{
  "noise_aug": 0.002,
  "encoder_depths": [1, 1, 1],
  "encoder_stem": "single",
  "encoder_rnn_layers": 5,
  "decoder_norm": "layernorm",
  "decoder_norm_position": "pre",
  "decoder_head_dim": 32,
  "decoder_inner_norm": false
}
Rows from block 2 of the audio encoder of a small encoder-decoder audio transcriber, named by matrix and row number. Each number is 500 + 40 x the weight over its row's rms, rounded and kept within 0 to 999. All counts start at 0. Numbers have three digits each.
After each channel's rows are labels from the 100 clips, of 14976, where the channel reaches its highest value: "responds to" is what is common among them. Only what is clearly more common there than usual is listed. The data: two synthetic voices taking turns or overlapping, over music, noise or silence. In brackets: how many of the 100.
# conv: width-5 conv (encoder.blocks.2.conv.weight, 128x128x5, each kernel summed), inputs 64-127

conv.65:485447505500513422489466520482483503512483516560484496507490604484486489510467498511505497462564503425542525542519552456511523464546481530497447623471421516491498446511502530483481471474504553
responds to: deep voice (68); first voice: deep voice (51)

conv.59:558469488509481488483482497486497513494478490483510499497484608521551548501475525538501499656617517478520508587517537494489493498659502497566498616484510499508481472516488501500486497487511475
responds to: low voice (69); reverberation (63)

conv.32:489390496486466483477467448469482513540496472485484474507460485469449552472503469471498487552459483537476471500490411450475495417522544543466516485465514478499469524540535498462500510483435487
responds to: background: everyday noise (77); helicopter (27)

conv.8:496519511558485568523467465532522516512564516469547527550470472498585577512514507500504494592539455552531489547501516480484493570539609504459490511510516475515502510489516511516485595522531369
responds to: background: none (70)

conv.9:500454529514485447462452512470485461479482502398487505499487605506458503435465492503527471517530483465568563557517577464507481499563461509506462595499495502437483503512501440486518446475476529
responds to: background: none (76)

conv.115:553507469487492570510511545495496450482481525486481547501505499536580510482533523498549499624536504622443468532494506516485476496585551466548470443503473537579508468477503479475451471467469466
responds to: reverberation (82); low voice (66); second voice: low voice (42)

conv.99:478509487524452477479486525473476433475439460571406500483441502461419420551572477499510507547454502600470482541471541498511494633492481472442520543471514475465509480505444454478506477477511570
responds to: reverberation (72); background: everyday noise (69); child-like voice (68); thin (high-pass) (30)

conv.116:460462499503467513490483477473480499499469496473420496473454511432421503482518460449425483542483426534500482505448465472492519431509465486447484507496514466518483499500482375472486474442479563
responds to: background: everyday noise (70)

conv.105:432533503531495519480520495479490507501495491515518521480455545485490426509483459515425496386479477501526537548494531464475512498442396513440487540495479482472489503490527493518523458512485602
responds to: background: everyday noise (70); thin (high-pass) (29)

conv.81:452466508485579512545555559543529531511527536553528500507547487463494502494544513510477524385472490549527558480499473549559546460426460525472504512538581553553558520505514541527488544531533626
responds to: background: everyday noise (62)

conv.11:471513496521510506530519500514519483491528531448524486499543362507508498476474490450518522440387482480532508402495497519496501506379539494473500365514476525493526521514531478520488522523472436
responds to: fire crackling (29)

conv.91:470528482518545515518523446489481504513508525426515475522511552484526482512407487519490502531494486427480526586499413524486494462481514491472499498546457523465531546534530461529468528532493413
responds to: crickets (46)

conv.74:500566428448500584510479492481478395477479507485527487475487528477489493494503469487541513519507481535496537508453507495497412421500508520464501513500481518468513627570482488519480509471477556
responds to: background: everyday noise (61); clipping (28); helicopter (25)

conv.75:563481492479512494496498518502499503523493484459515512516510597518553518509482547516503494607621532456474529565512543496500530505639479497558485587497480493532489495524487469500505498500545487
responds to: reverberation (66)

conv.26:453498513529548523557555552535545526527543532513548516506561383468500512486525524421489547420432495519521520380543460544551530505395512516484483394540524548510563502507547506556533561561524526
responds to: quiet level (58)

conv.126:451554497509460474470478500478506498496479483550423463518444440490475488497531518494515486467409493504503524478482564485477440570399459524493492458487441462474487530500406462470482436497507648
responds to: reverberation (79); child-like voice (76); second voice: child-like voice (47)

conv.15:472509499500520498546539510522517511513543527499534486511527351494497522468516475450523516451392491515557500392500500522515514516366530501474513323533482539468542544515539507527497544534494480
responds to: quiet level (59)

conv.95:493453497536455491487483452501488506477499489519486424497484459419499558505486519493526496617484463545477510501429449477457519558505506489492548466474520536589492570518492508479448511497498383
responds to: background: everyday noise (85); helicopter (28)

conv.46:526539483516536515546563530538526508515532539410524483527570395483555508478482506467504529582442506520539538436491482548523525436450538503523468346548487552525540521501570457536481561538519380
responds to: background: none (80); second voice: none (43)

conv.18:469513498511509504538542498541525512509537533493525473494545382505516509485502495445500532414393497508544491391514501538523529512355529478469513341502501535500552518520538479544497543539497457
responds to: fire crackling (29)

conv.70:530568473552470504495494497488482481492444498520471572486463575550463463552581477541460474572526507641468479579482527497537457535566534492483549541477548458460506496528457448471507453476488554
responds to: reverberation (72); thin (high-pass) (29); muffled (low-pass) (28)

conv.48:527495492543501514481471446473456498514478529463480521496454511532533507498496524515504519580566524481467435511491456479494478408592548510538509461459499426484488487519463459518459483512511266
responds to: reverberation (76)

conv.53:510484519538457488469479498501503509492470469535439515511478468462501520426548474469503470604480434498364454491467457473468543605519513432482491437504572501554472508511497530486473547465505505
responds to: mains hum (38)